python train.py --arch="caformer" --model="self-supervised image encoder" --dataset="scattered letters and digits in many colours" --train_examples=195000 --image_size=32 --crop_scale_min=0.2 --horizontal_flip=true --rotation_deg=5 --color_jitter=0.6 --method="moco_v3" --norm="layernorm" --norm_position="pre" --hidden_act="squared_relu" --mlp_ratio=4 --head_dim=16 --fused_qkv=false --qk_norm=true --parallel_block=false --inner_norm=false --patch_size=[2, 2] --depths=[3, 6, 6] --widths=[96, 192, 384] --kernel_size=3 --projector_hidden=512 --projector_out=128 --projector_hidden_layers=1 --temperature=0.1 --target_momentum=0.99 --init="torch_default" --residual_init="none" --optimizer="muon" --muon_scale="spectral" --learning_rate=0.011 --momentum=0.95 --nesterov=false --orthogonalizer="newton_schulz_5" --adamw_lr_other_params=0.0022 --max_grad_norm=1.0 --max_steps=25200 --batch_size=128 --epochs=16.5 --lr_schedule="cosine" --final_lr_fraction=0 --warmup_steps=500 --weight_decay=0.004 --adamw_weight_decay_other_params=0.05
Rows from block 10, named by matrix and row number. Rows with one number belong to one neuron. Each number is 128 + 24 x the weight over its row's rms, rounded and kept within 0 to 255. All counts start at 0. After the name is the row's rms in percent of the matrix's.
# fc1: MLP up (model.blocks.10.mlp.fc1.weight, 1536x384), inputs 0-127
# fc2: MLP down (model.blocks.10.mlp.fc2.weight, 384x1536, transposed), outputs 0-127
fc1.113 068 [146 131 141 152 101 105 180 134 105 137 114 144 126 109  91  92  98 172 106 137  99 100 131 165  70 122 159 145 113 121 118  98 169 110 143 104 141 134 125  98 139 115  83 112 129 161 146 139 133 135 129 127  93 132 102 109 137 169  87 134 148 135 121 125 108 123 113 135 142 152 150 156  72 107 131 116 148 111 105 140 103 108 152  92  68 109 135 124 108 147  95 126 107  97 167 162 138 118  99 124 119 137  87 116 177 173 161 124 109 172  99  97 147 130 116 100 177 144 144 105  92 128  79 140 138 109 121 136]
fc1.114 037 [ 92 124  98 112 123 107 137 150 104 133 153 151 150 115 121 112 141 154 136 170 161 139 155 100 114 157  90 131 148 151 154 123  91 143  94 141 164 119 109 112 151 167 160 128 100 122 127 162 144 122 136 166 133 107  98 113 139  96 125 174 124 160 130  98 175 131 119 157 111 160 132 144  99 135 154 138  98  88 148 112 136 128 102 117 161 117  97  98 163 141 158 155 145 146 167 103 144 160 133  99 135 146 157 138 140  92 158 134 149 132 163 147  92 158 104 139 157 129 154 104 102  86 127 152 115 104 112 171]
fc1.115 040 [146 125 155 119 122 128  88 153  96 126 122 134 152 144 109 131 125 123 147 152 148 113 137 156 127 102 141  96 138 156  87 140 102 102 165 155 148 118 115 128 138  92 125 151 138 124 105 151 108  86 123 140 100 114  85 161 122 154 114  89 104 140 123 106 135 113 133 125 115  96 178 151  72 138 122 137 129 116 173  85  84 137 104 139 130 106 141 105 149 126 122 147  98  89 149  82 130 118 143 155 117 114 155 115 107 112 141 122 156 119 122 161 127  93 119 107  83 123 146 119 130 139 107 177 143 186 113  83]
fc1.116 048 [123  95 108 116 143  89 126 154 114 113 122 123  80 146 158 102 172 137 110 102 120 110 120 106  88 137 106 117 105 139 144 137 154 161 128 131  66 160 143 128 167 136 109  81  84 133 154 110 140  94 129 124 104 136  92  64 146 141  99 118 126 151 123 108 112 113  91  90 119 162 124 181  97 125 145 145 146 113 105 136 123 108 138 117 138  98 158 113 128 138 135 150 141 104 130  97 101 126 160 143 142 108  70 171 138 120 120 100 110 120 125 142 128 151  94 139 103 135 128 144 147 138  90 121  89 156 114 105]
fc1.117 054 [153 139 134 119 152 197 158 105 135 104 119 119 149 101  98 143 144 127 159 166 144 142 157 109  98 105  96 103 106 103 129 118 120 162 125 119 122 155 141 117 125 102 148  99 120 129  92 110 123 133 137 146  91 128 140 105 135 127 146 139 150 136 157  98 109 159 191 145 108 138 187 137 168 100 116 117 130 119 113 106 154 165  91 144 168 164 158 125 135  86 155 137 174 101 107 152 155 136 149 110 111  72 145 140 136 104 117  90 135 118 130 104 131  89  91  89 137 102 137 147 120 140  85 125 147 100 136 127]
fc1.118 156 [ 97 128 156 122 131 130 109 129 100 105 118 130 152 137 152 130  95 163 130 148 159  84  81  68 158 162 126 154 146 149 129 126 159 136 105 128 104 133 132  97 134 136 136 162 126 157 118 118 131  67 131 132 137 181 104 122 114 127 125 145  97 152 137 128 114 152  80  75 125 104 124  82 133 104 170 126  93 101 132 106 123 121 154 152 107 134 100 134 142 116 146 109 161 137 113  82 107  96 139 177 120 104 168 144 130 142 140 119 167 116 100 114 119 102 144 115 109 126 145 113 141 176 134 154 117 158 140 138]
fc1.119 071 [121 139 104 124 125  99 150 142 128 148 121 159  83 119 139 118 158 111 180 105 104 192 152 137 144  92 124 133 125 111 131  83 130 137 131 127  90 161 107 155 130 100 130 116  81 172 137 114  81 135 104 112 131 118 117 128 139 133 111 163  91 118 115 106  90 129 111 130 143 171 122 129  93 142 146 147 105 122 165 102 106 145 132 118 136 108 140 140 130 120  93 131 174 153  94 130 115 125  96 147 117 126 161 146 119 119 133 137 116 129 120 144 126 126 149 152 166 157 142  84 164 135 131 161 154 111 156 165]
fc1.120 087 [137 157  98 153 104 150  94 130 159  99 108 114 114 150 173 151 135 142 111 168 141 153 127 117  96 107 129 165 163 124 117 145 152 163 130 146  87 128 120 141 129 166 126 159 118 138 117 142 137 116  95 143 107 122 142 145 123 136 162 139 127 127 140 132 127  96 105  99 117 104 111 137 156 157 156 117 130  98  98 100 139  93 167 158 149 153 122 150 144  75 132 109 105 113 100 171 134 104 102 130 108 120 118 102 114  93 117 158  94 135 166 136 140 117 152 104 133 112 149 129 136 113 192 109 119 134 121 153]
fc1.121 051 [124 128 113 123 149 151 143 154  91 148 104 107 135 123 132 155 152 140 169 132 116 124 108 129 125 157 173 107 139  90 176 125  83 114  92 121  57 111  89 106  82 106 158 114 137 112 127 112 139 123 111 180 138  79 145 115 123 113 101 149 108 109 162 144 103 115 117 117 179 110 121 122 140 122 181 133 130 106 147 155 116 116 119 134 134 114 127  63 160 132 137 133 155 117 118 132 104 133  94  99 122 157  98 132 135 125 119  93 130 125 128 130 148 111 165 120 130 122 125 150 142 139 100 103 133 159 179 136]
fc1.122 039 [143 134 118 175  90  80 112 123 160 166 133  93 104 121 103 160 133 102 154 136 114 155 170  87 169 131 109 106 130 124 172 105  94 137 132  92  81 139  72 119 108 160  98 153  94 103 122 161 104 113 124 161 117 119 142 140 148 121 157 126 124 155 149 117 102 107 116 168 149  92 114  95 128  94 165 101 160 107 107 116 138 106 129 152  90 159 113 120 150 135 144 112 112 121 117 140 117 105 137 178 111 143 101 109 133 150 121 113 129  78 121 154 125 110 137 144 149 121 169 150 126 145 114 140 136 133 117 100]
fc1.123 117 [ 89 126 156 152 126 128  82 139 117  92 169 139 125 134 137 116 100 141  95 129 110 171 114 131 108 133 120 118 120 128  66  99 151 135 154 100 162 162 103 128  62 129 138 127 107 137 146 103 165 152  65 107 139 118 102 118 141 132 111 124 133  95 110  95 134 118 113 122 134  99 134 127 128  49 167 149 140 131 121 128 137 134 175 100 122 171 143  94 120 124 131 111 115 130 133 165  89 171 101 136 188 104 107 135 101  88 123  90 136 107 118 181 167 122 138 189 106 117 115 112 142 125 141 134 128 142 119 137]
fc1.124 045 [123 108 117  91  97 161  93 155  94 129 146  78 154 136 135 121 124 157 109 145  97 142  97 136 168 145 104 156 141 130  88 105 141 128 108  72 104 121 119 133 178 120 153 135 169 167 107 124 163 109 139 100 155 142 115  95 117 135  90 124 135  94 119 117 128 151 119 109 132 129 101 130 136 115 101 116 126 156 181 142 104 103 159 120 104 107 122 133 124 144  96 120 133 120 163 135 112 141 170  96 151 106 119 132  98 144 118 142 141 110 158 164 105 142 116 133 153 138 121 110 161 109 139  82 141 144 146 144]
fc1.125 134 [141 139 123  78 108 104 161 105 123 120 115 156 147 149 143 108 109  99 193  84 120 131 107 106 121  62 117 116 147 124 149 108 165 141 103 107 122 159 134 130 110 103 112 146 130 120 123 154  93 121 118 120 206 128 153  70 128 136 159 190 143 159 141 173 160  90 146 145  93 148 141  91 135 112 146 149  78 119 152 154 131 106 119 140  80 136 123 114 108 122 125 108 134 119 130 119 133 111  87 142 133 132 129 117 124  76 133 137 162 135 104 154 111  93 118 126 122 104 135 161 147 125 159 146 126 130 125 161]
fc1.126 041 [102 105 101 149 139 144 111 130 117 164 154  99 123 156 151 127 118  85 152 125 143 146 154 118 151  97 175 164 138 124 134 102 147 105 151 109 166 100 153 146 109 132 123  99 115 148 158 159 160  68 107 103 115 161 158 149 170 131  95 117  86  91 159 138  97 121 172 138 169 154 149 106 118 127  92 103 160 163 117 146 147 127 157 143 126 130 134  95 124 110 126 164 109 156 127  94 160  94  94 155  90 118 155 155 141 134 134 124 102 116 133  83 161 135 101  90 113 162 164  97 126 113 153 117 150 146 129 117]
fc1.127 176 [127 128 116 146 146 177 130 113 103 208 130 112 139 101 110 148 125 118 156 128 150 133  92 119 119 151  98  63 130  90 117  63 164 113  88 139 116 120 117  88 162 151 149  93 140  98 134 126 150 114 140 151 140  95 156  92 100 137 142 114  91 121 154 164 104 131 139 156 162 150 150 108 129 133  94 115 131 126 134 115 113 130 148 117 132 116  96 153 123 129 151 120 144 148 138 141 114  91 116 136 103 175 130 122 139 140 147 153 103 162 128  79 156 128 126 168 144 128  74  85 146 125 165 141 150 123 145 127]
fc1.128 037 [112  99 160 119 128 155 152 147 104 103 129 128 110 156 119  91 120  92 135 132 105  99 115  92 107 126  98 171 168  96 156 111 157 123 155 152 164 162 116 152 107 129 106 125 156  88 119 100  90  92 113 115 126 123 122 138 124 112 153 109 112 140 120 102 133 129 108 127 114 155 160 159 167  89 169  99 152 130 114 158 152 146 117 107 105 143 119 153 152 113  91 152 160 160 152 168 166 108 132 144 170 140 170 144 155 156 120  86 130 125 146 117 156  99  92 158 142 160 142 131 129 140 100 151 164 129 113  97]
fc1.129 070 [153 130 150 122  95  86 130 117 142  95 123 146  88 108 136 157 118 118 137 105  90 139 103 183 102  83 128 128 112 110 127 119 142 184 125 131 147 134 138 124 144 145 170 100 151 119 163 121 138 120 136 103  92 137 163 100 111 128 125 139 106 119 145 142 154 109  64 107 137 162 113 143 126 110 121 114  79 132 129 125 104 124 131 122 164  85 182 147  96  95 153 142 126 132 160 156 179 131 156 111 141 134 104 127 118 166 132 144 160 152 115 117 152 136 138 149 131 134 127 126 161 129 150 120  92 121 145 115]
fc1.130 037 [127 115 163  94  99 165 106 153 152 144 116 133 146 130 124 175 170 125 159 140 136 101 147 128 148  92 142 105 151  93 156 135  97 115 109 115 126  92 166 145  96 117 127 101 151  93 102 137 137 107 140 141 159 135 132 155 165 155 146 117 156 123 140 142 160 128  98 118 117 124 123 122 120  87 129 127 150 144 154 156 112 114 119 106 160 134 115 150 102 102 170  83 140 146  92 166 139 131 146 132 175  96 151 153  90 130 143 140 114 156 142 168 150 116 138 114 139 122 115 115 156 171 145  98  88 111  73  95]
fc1.131 086 [127 142 136 147 176 125 128  99 118 160 100 129 151 145 144 141  99 119 105 173 153 146 156 129  92 102 132 117 109 106  97 174 140 103 145 164 131 113 114 109 149 123 138 125 160 134 154 138 104 117 106 129 166  99 148 142 124  88  94 110 115 151 169  75 156 125 113 125 128 170 121 111 108 105 147 123 107  86 134 158 113 114 135  74 124  75 154  90 121 141 131 118 115 133 120 101 116 135 164  96 111 137 163 107 111 118 141 130 113 116 131 150 118 151 149 148 111 156 128 135 110 138 112 103 125 166 121 111]
fc1.132 038 [124 143 168 118 152  96 135 115 124 108  94 146 121 134 162 151 128 101 145 125 114 162 122 167 143  94 112 124  85 138  93 143 136 105 165  94 108 132 131  92 128 122 149 104  96  98 100 155 172 120  98 102 157 135  87 118 162 119 131 162 125  91 163 127 161 149  82 150 134 148  97 114 167 154 163  81 140 111 110 149 163  90 159 163 121 159 148 132  88 106 143 141 154 136 139 132 152 125 118 132 127 161 151 158  93  92 155 137 148 108 145 110 118 127 146  96  96  99 111 135 153 148 169 119 142 120 110 138]
fc1.133 193 [128 147 115 180  90 126 117 107 124 144 168 124 188 121 129 102 135 131 160 102 145 128 143 121 141 152 128 143 149 143 153 167 131 137 125  80 157 146 143 139  64 117 130 149 189 120 139 109 179  84 102 118 107 152  86  98 117 113 120 104 132 134 128 150  98 119 125 106 145 119 150 121 139  95 122 124 108 117 141 104 143 151 183 156 130 155 128 123  59  83 135 126 150 146 114 129 136 102 130 125 123 133 123 164 109 127 121 148 134 125 129 118 136 151 141 131 142  87 114 117 126 186 125 132 103 133 125 151]
fc1.134 068 [101 137 101 110 145 142 145 165  58 134 119 145 131  88 133 111 119 140 125 106 158 132 114 124 109 133 130 118  95 133 116  93 158 121 148 115 100 106 124 107 173 142 135  31 146  99 147  91 129  92 130 127  93 135  93  93 146 126 121 140 114 118 129 136 123 129 117 131 141 129 104 141 113 150 155 151 116 130 167 129 119 148 144  84 107 153 132 123 183  91 166 181 136 108 152 101 153 104 135 130 137 120 116 180 148 154 135 125 130 149 143 114 135 136 158 135 143 133 113 151 142  89 129 135 134 153 140 136]
fc1.135 039 [131 167  94 122 116 100 168 159 144  94 156 158 104 103 151 123 152 168 168 136 166 137 166 139 163 162 110 141  93  96 151 168 111 129 119 103 150  98 115 110 158 154 120 130  99 104 155 167 139 136 130  90 121 166 164 141 159 104 105 134 158  96 150 135 171 111 103 112 104 158 133 131 111 123 143 146 166 114 109 118 152  98 134 127 129 152  89 112 103 144 148 161 102 136 110 102 160  96 103  94 128 104 139 121 158 109 103 125 127 145  92 169 160 102 166 147 107  97 161 118 148 165 102 119 107 150 161 154]
fc1.136 115 [158 112 109 145 135 107 127 138 158 146  68  70 120 120 164 107  95 129 165 141 152 125 156 125 165  66  99  95 137 112 174 116  94 148  83 115 119 130 148 129  76 112 155 141 127 180 162 144 104 134 100 113 141 106  96 123 127 177 138 125 138 131  95 133 123 101 108 115 127 128 112 115 115  87 136 155 104  98 193  77 131  99 130 135 126 120 134  64 120 121 130 132 115 171 151 148 103  82 117 112 155 120 166 177 145  89 144 143 104 100 105 128 135 127 180 153  98 115 161  66 127 162 126 129  97 160 106 157]
fc1.137 072 [ 73 132 127 101 126 125 131 155 116 140 109 124 131  68 106 129 132 119 171 142 128 105 113 107 125 102 147 104 119 152 127 110  98 161 119 154 116  98 117 174 135 141 124  95 159 158  86 118 141 110 111 154 109 147 126 110 111 117 143 122 159 138 129  81 139 134 138 117 129 147 106 106 129 130 145 121 110 150 154 137 114 139 106 144  90  93 108 122 103 124 134 124 108  91 164  98 143 148 121 126 141 138 162 118 105 107 123 127 107 131 140 128  76  85 144 111 136 137 135 156 126 170 143 117 153 121  95  89]
fc1.138 143 [ 99  73 129 149 121 155 149 112 159 140 204  81 160 118 157  92 163 155 128 155 161 133 117 127 129 156 121 153 125 140 140 107 164 133 127 128 127 121 124 106 132 140 110 115 110 122 185  90  86 155  79  88  99 131 112 166 147 136 133 120 132 113 128 146  96 149  78 118 131 100 138 115 110  95 126  98 148  95 112 136 130 106 155 124 134  92  98 115 148 108 147 130 149 150 169 144 159 130 167 157 106 130 141 151 145 132 139  88 115 119 159 113 127 112 111 140 157 136  88 119 162 150 139 135 136 134 105  88]
fc2.113 072 [137  96 138 126 185 117  82 141 134 137 119 136 121 145 131 150 102 108 105 158 115 155 113 143 155  97 134 143 142 139 121 132  90 130  84 167 105 130 117 152 163 109 105 167 141  91 115 122 130 137 117 148  98 140 133 155 105 129 138 117 161 137 100 118 141  97 147 163 133 157 115  80 160 119 117 119 152 133 171 127 135 135 101 135 161 158 136 141 143 105 134 104 134  90 122  93 109 108 172 163 160  97 104 101 129 149 109 145 116 115 122 153  99 175 173 103 132 105 138  97 124 112 127 112 154 145 119  78]
fc2.114 056 [142 103 101 156 113 130 166 102 128 108 169 160 146  89 155 110  94 131 113 152 145  94 134 148  92 117 121 108 113  95 129  88 142 124 102 138 110  99 161 144 106 109  97 143  88 106  99 168 116 119 167 152 162 101 163 110 113 135 168 134 127 146 115 150 136  96 113 153 113 108 110 101 111 109 168 151 159 106  95 155 130 154 160 116 149 158 132 102 115 128 117 154 121 152 101 100 126 151 109 158 116 162 141 151 128  88 132  95 109 158  92 111 140 151 128  89  90 122 142 145 164 158 116  98 158 157 106  97]
fc2.115 057 [160  86 167 167  90  90 104  97 129 158 167 154 122 124 128 173 105 103 139  96 137 148 161 169 108 162 105 108 123 159 120 100 169 125 103 151 142  94 124 146 100 109 120 103  98 118 124  93 142 132 110 167 129 115 152 114 155 140 112 138 128 152 124 146 148 150 147  99 160 142 126  90 108 170 164 130 169 146 163 127 102 110  94 114 103 114  91 134 155 104 171 150  88 127 125 136 164 130 135 115 153  97 114 149  91 150 103 136 119 117 167 109 133 107  94 153 147 140 109 104  98 153 171 115 143 160 115 144]
fc2.116 061 [117 112 122 133 141 167  96 103  77 150 125  96 110 109 115 153 154 102 116 117 148 106 159 157 137  88 107 140 106 116 158  91 110 146  94 131  79 114 132 166  98 101 177 101 175 140 120 104  99 103 170 120 119 137  95 157  88 157 131 104 105 130 132 167 160 147 138 133 156 137 148 160 155 123 138 118  99 110 142 116 132 142 115 107 151 110 142 115 115 115 149 158 139 139 143 121 127 107 145 142 109 116  98 153 147 174 185 148 110 151 129 143 136 115 138 143  93  99 114  96 115 147  80  96 148  76 161 143]
fc2.117 059 [115 136 144 166 157  85 139 150 109 113 150 149  74 139 108 102 102 139 113 141 119 131  86 128 154  98 102 126 159 116 111 139 146 113  92 146 110 166 162 175 146 141 163 115 141 129 145 126 102 155  96 125 109 153  73 102 116 153  95 164 136 149 165 121 101 158  81 114 128 120 131 163 132 149 112 134 123 134 126 150 101 157  80 107  97 137 158 150 111 114 120 124 128 150 100 140  88 130 121 154 165 123 161  92 102 127 103 124 145  92 128 165 108 152  92 123 117 117 143 172 144 147 120 101  84 137 119 117]
fc2.118 183 [151 134  80 145 166 120 118 105 105 167 112 115  82 113 175 133  96 102 136 111 163 129 127 146 121 113  95 123 131  97 116 139 105  94 124 116 100 140 174 107 115 127 123 143 153  98 139 138 128 109 116 104 143 142 127 142 138 132 128 129 139 138 121 138 172  82 134 161 101 126 126  80 119 101 142 163 124 120 158 130 111  96 107 130 131 135 113 104 125 170 157 120 164 141 163 140  72 124  97 121 168 181 129 113 183 118 130 130 149 133 113 141 165 154 151 160 110 167 124  93 107 127 123  81  85 112 126 120]
fc2.119 069 [146 137 185  91  90 111  82 139 147 117  83 138 107  92 146 184 110 109  99 108 115 107 122 130 141 162 138 122 151 113 127 149 137 139 116 158 130 117  94 144 107 107 107 151  99 169  94 131 148 127  82 145 157 162 118 108 100 124 157 113 143 140 124 134 141  93 137  97 166  97 182 132 102 135 103 173 165 156 100 119 137 141 150 114 143  99 174 105 131 111 115 173 120 133 162 121  88 125 132 168 123 109  85 119 131 112 141 111 153 158 169 127 163  99 118  92  96 145 142 137 146 109 150 129 145 157 121  83]
fc2.120 077 [120 140 137 129 159 106 141  94 166 135 171 159 119 127 116 137 110 117 130 131 104 165 136 120 138 174 112 122 167 117 143 131 126 124 177 110 132 115 136 118 158  94 126 108 116 135 153 111 149 165 175 190 149 111 141 146 136 142 135 125 129 155 152 156 109 134 110 119 105 130 140 105  94 112 145 158 136 136 144 126 161 149  88 142 172 150  94 182 129 170 115 171  96 124 126 114 120  94 107 149 123  98  87 105 123 115 137 114 143 144 123 141  97 164 129 145 134 128 170 132 101  94 158 123 120  78 143 107]
fc2.121 057 [ 70 155 115  93 141 150 101 146 174 150 145 144 154 129 111 148 108 117 151  99 142  93 118 135 145 132 120 104 162 158 146 142 147 146 140 142 129 131 115 115 145 161 133 131 128 126 106 122 108 118 104 147 122 161 154 149 105 174 145 106 153 142 122 145 119 170 151 103 146 119 150 111 139 190 111 114 100 127  78 149 116 144 177 126 131 167 146 131 148 123 109 141 127 106  91  98 178 137 121 100 112 159 150 123 131 115 125  96  98 138  86 129 156 167 140  90 132 159 172  87 109 153 177 158 151 115  94 132]
fc2.122 058 [145 120 105  88 134 109  97 164 164  99 114 148 135 166 119 113 153 146 125 127 150  94 168  95 149 126 152  95 132 144 166 154 137 131 130 148 163 111 147 153 157 151 166 174 170 125 126 154 111 109 134 119 152 131  97 163  88  85 152 119 168 127 126 146 152 142  95 129 115 145  97  98  99 115 135 150 139 151 155 155  96 159 138 115 163 153 144 112 103 120 116 108 140 141 153 147 106 162  90 158 129 161 121 139 151  99 157 136 136 138 136  94 151 116 113  95 150  88 110 168 168 107 148 138 105 159 159  97]
fc2.123 088 [142 142 124  89 119 117 163 129 100 161 141 103 124  88 149 129 142 113 115 137  99  84 112 167 104 139 156 117 178 128  99 162 131 139 118 120 127 176 110 103  83 136 122  86 127 119 134 150 110 138 130  72 145 150 149 115 189 122 140 152 126 173 110 132 140 139  87 133 133 130  92 145 144 148 139 133 104 146 138 149 135  87 140 110 139 113 142 111 138 139 133 110 151 123 183 136 178 149 117 109  82 115 141 159 154 111 148 141 157 100 149 169  93 161 122 164  71 140 104 116 126  60 136 127 101 107 122 117]
fc2.124 056 [ 89 126 130 155 127 151 131 152 155 162 112 102  92 149 122  89  94 143 109 152 140 149 102 129 137 138 123 101 163 163 123 150 133 113 133 110  93 127 161 137 104 133 150 102 124 123 109 144  97 155 116  98 100 141  93 141 124 101 130 111 129 106 164 126 140 142 135 136 163 155 165  93 154 118 104 105 128 126  99  93  83 177 123 110 138 122 129 135 127  97 152 136 162  90 144 133 152 170 137 111 151 101 133 159 166 117 107  99  82  95 105 157  89 115 166 153 143 109 165 126 164 148 135 103 152 120 135 125]
fc2.125 147 [106 167 152 145 128 155 104 139 187  81 141 111 135 101 133 136 146 146  71  89 142 123 124 123 121 101 137 146  96 143 115 102 144 134 137 164  67 157 107  97 101  90 102 117 161 139 153 104 137  79  82 157 121 107 183 146 117  95 170  92 155 167 119 107 162 129 126 120 107  99 131 108 155 159 144 107 173 177 141 128 131 137 158 132 145 109 156 143 152 156 142 119 127 181 123 142 114 112 158 134 108 136 109 143  85 120  92 105  93  84 152 139  82 135  88 144 122 141 143 109 144 126 121 134 111 109 145 151]
fc2.126 059 [130 148  87 102 115 111 113 148 157 116 166 120 148 107 135 127  91 118 139 147 111 130 114 161  90 150  88 164 165 112 145 122  88 170 155 164 153 137 162  74 133 102 155 146 141 125  97 118 146 150 160 140  97 149 136 105 112 116 113 151 100 120 138 127 107 141  97 155 167 150 115 108 147 115 159 107  94 121 137 129 116 140 121 165 180 176 131 125 146 114 142 111 152 139 102 116 138 107 166 131 124 153 152 153 100 157  99 137 115 115 114 160 119 121 138 115 166 126  95  97 103 139 133 143 105  99 128 146]
fc2.127 147 [120 126 131 172 142 112 120 105 126  92 137 128 160 127  92 149 140 128  90 146 113 117 173  74 148 105 159 141 159  99 133 124 138 122 121 125 113  86 111 119 116 150 134 173 141 123 119 122 126 122 155 129 132 136 125 110 157 152 107 130 168 114 118 103 135  90 135 159 129 101 139  89 153  92 162  91 102 152 159 160 108 132  98 126 104 158 163 153 124 158 101 124  84 158 133 123 146 149 143 113 128 109 112 129 166 139 138  92 122 123 120 171 123 127 121 108 144 129 207 105 120 119 116 108  98 107  95 113]
fc2.128 057 [164 132 152 144  97 118 139 112 146 115 129 138 150  93 155  93 129 128  98 126 113  88 123 146 109 157 108 159 161 160  94 150 116 150 121 156  88 161 154 136 167 155 103 111 103 117  92 149 159 144 142  91 124 146  98 167 104 116 105  93  95 125 113 165 104 134 146 159 134 133 150 123 128 161 144  89 167  95 111 160 161 101 140 129 155 111 113  88 109 166 149 104 120 111 163 167  93 132 135 106 141 139 141  99 156 116 136 120 135 157 132  94 148 141 129 162 113 140 151 115 114 158 121 124 120 134 102 107]
fc2.129 069 [ 49 147 133 186 187 182 157 145 150 166 159 158 108 127 161  85 114 134 150 121 115 145 182  96 136 113  85 101 128 171 134  97  96  88 128 150 109 144  67 103 136 125 108 129 146 115 127 119 123 109 106 129 110 151  73 157  98 134 103 151 115 103 159 107 122 111 127 113 127 119 142 118 116 119 116 129 131 108 162 117 148 136 102 169 121 150 155 122 157 110 122 133 148 131  98 136 107 143 100 151 107 121 122 132 160 106 120 138 121 139 149 119  86 113 142 109 144  82 139 111 100 156  70 126 146 164 138 159]
fc2.130 058 [158 106 128  96  92  91  96 119 159 120 151 133 149  97 150 112 167 128 169 152 107  98  92 122 150 118 159 135 163 159 142 128 113 160 136  90 113 148 101  88 134  95 165  93 126  95 160 159 166 100 112 102  95 102  99 103 103 101 160 160 104 157 105 138 148 114 157 129  96 102 157 170 133 117 163  84 109 105 108 163 113 115 128 141  96 152  98  89 134 146 140 153 109 115 124 119 133  94 129 167  94 104  93 108 137 134 113  97 123 154 155 116 125 128 158 123 161 134 164 131 163  97 137 138 107 132 163 103]
fc2.131 083 [139 116 100 110 134 138 122 114 102  96 159 133  97 140 126 107 125 161 142  91 127 127 127 118  97 113 177 141 113 130 110 119 159 151 139 147 128 129 156 148 154 140 131 130 148 109  92 116 143 122  88 151 100 154 143 114 116 148 178 147 128 143 120 165 171 146 138 154 134 110 183  78 150 166  81 155 141 156 151 123 129 113 124 122  92 140 105 132 112 121 107 129 159 132 172 114 149 138 139 138 131 132  86  93 150 113 100 167 137 123 144 100 109 171  85 147 168 123 152 140  96 129  94 158 131 107 120 129]
fc2.132 057 [104 135 117 106 139 143 122  96  95 144 109 109 169 118 164 167  98  92 106 133 127 118 120 131  95 156  91 161 156  91 117 117 126 152 144 154 147  98 135 142 122  90 158 132 104 148 163 131 112  88 134 110  89 139 111 149 145 107 146 101 169  91 132 148 163 101 162  93 150 104  98 119 167 134 158 131 129 161  90 116 151  93 132  97 159 108 125 131 164 122 165 151 124 161 126 138 138  98 164 146  98 155  98 116 169 107 105 137  98  98 146 103 129 134 102 100 164 132  95 166 129 123  99 106 127 126 142 136]
fc2.133 199 [190 155 133 123 137 101 149 121 130 163  75  88  96 123 168 105  95 126 154 115 133  50 135 153 126 126 128 156 136 160 148 175 150 145 104 106 118 168 140 140 119 134 135 155 204 113 115 142 130 116 119 101 132 133  94  93 118 121 101 136 153 144 131 120 125 102 210 119 114 149 111 126 167 144 148 167 129 112 152 120 107 127 122 128  76 134 100 103 102 145 175 108 170 136  93 122 100 119 101 115 141 144 146  99 131 153 142 130 121 143 146 156 125 129 148 112 109 118 108  93 106 128 102 164  72 115 157 166]
fc2.134 074 [112 165  93 108 168 160 166 142 131 127 125 117 161 128 118 145 132 139  84 117 122  89 139 128 113 119 105  98 141  99 127 117 147 152 108 153 173  78  85 138 163  99 125 135 127 120 117 133 109 135 141 174 155 119 142 149 111 148 144 147 115 126 138 151  92 143 125  91 142 142 151 151 134 131 126  69 108 109 107 134 141 131  97 160 118 188 154 116  95 151 129  97 110 144 163 107 127 122 144  83  96  84 154 108 141 103 153 152 177 189 108 145 128 144 103 107 155 151 165 128 115 103 105 150 141 125 130 112]
fc2.135 053 [123 165 145 130  83 118 148 129 132 108 158 102 165 108 138 163 144 153 165 147 120 144 149  97 127 112 129 114 128 117 138  89 115 167 164 166 128 119 143  90 164 168 116 137 167  93 157 114  87 128 119 131 109 152 129 153 133 145  90 130 132  87 129 153 118 138 117 145 153 111 122  93  94  93 126 166 132  98 141 168 154 136 161 145 120 124 127 148 129 162 142 138 136 147 168 111  91 124 164 108 111 113  91 131 148 105 157 141 118 102 152  94 121 146 117 152 160 150 126 131  97  94 152 111 150 136 102 146]
fc2.136 102 [134 152 136 149 109 124 114 146 112 127 148 157 136 134  83 157 179 145 167 155  99 110 112 123 100 158 126 120 150 134 144 126 147 122 146 107 116 152  69 158 147  74 156 161 117 124 138 138 199 140 149 161 149 159 170 188 102 106  81 109 117 112 108 168 110 120 160  94 136 106  97 107 145 124 120 136 140 122  92 127 142 101 126 101 105 110 123 132 100 148 140 121 102 148  97 123 126 153 121 121 109 116 121 116  95 130 131 107 157 193 135  80 116 129 132 130 142 104 105 163 133 129  72 119 146 149 159 153]
fc2.137 074 [104 125 102 143 133 168 111 129 123 116 136 134 161 145 171 151  83 121 115 139 113 141  95 110 145  93 143 132 133 116 145 101 121 139 115 161 107 162 125 130 164 161  89 113 132 133 131 143 129 120 132 116 146 124 107 189 148 181 202  95 105  95 110 103 138 122 148 162 116 106 116 106 148 134 116 154 139 107 126 110 105  98  96 163 124 145 112 106 150 131  79 178 121 148 119 128 169 113 139  73 137 122  51  95  85 152 129 116 122  99 106 120 160 141 101 164  99 126 118 141 115 154 118 173 102 113 155 113]
fc2.138 130 [101 119 130 111 130 133  85 129 119 139 104 104 114 161 128 156 127 142 142  99  93  96  95 153 122 136 134 148 155 113 127 139 121 147 127 133  93 131 150 134 144 154 134  93 128 110 141 174 155 107 194 139 149 136 156 120 111 135 118 110  93 171 133 173 141 131 108  67 135 121 150 139 112 131 131  85 122 128 137 166 100 132 111 150 100 133  96 128 170 162 135 158 160 118 138  91 125 118 139 135 121 166 113 164 132 167 141 167 178 152  93 152 117 147 147  99 139 138  95  92 153 142 100 117 108 132 124 136]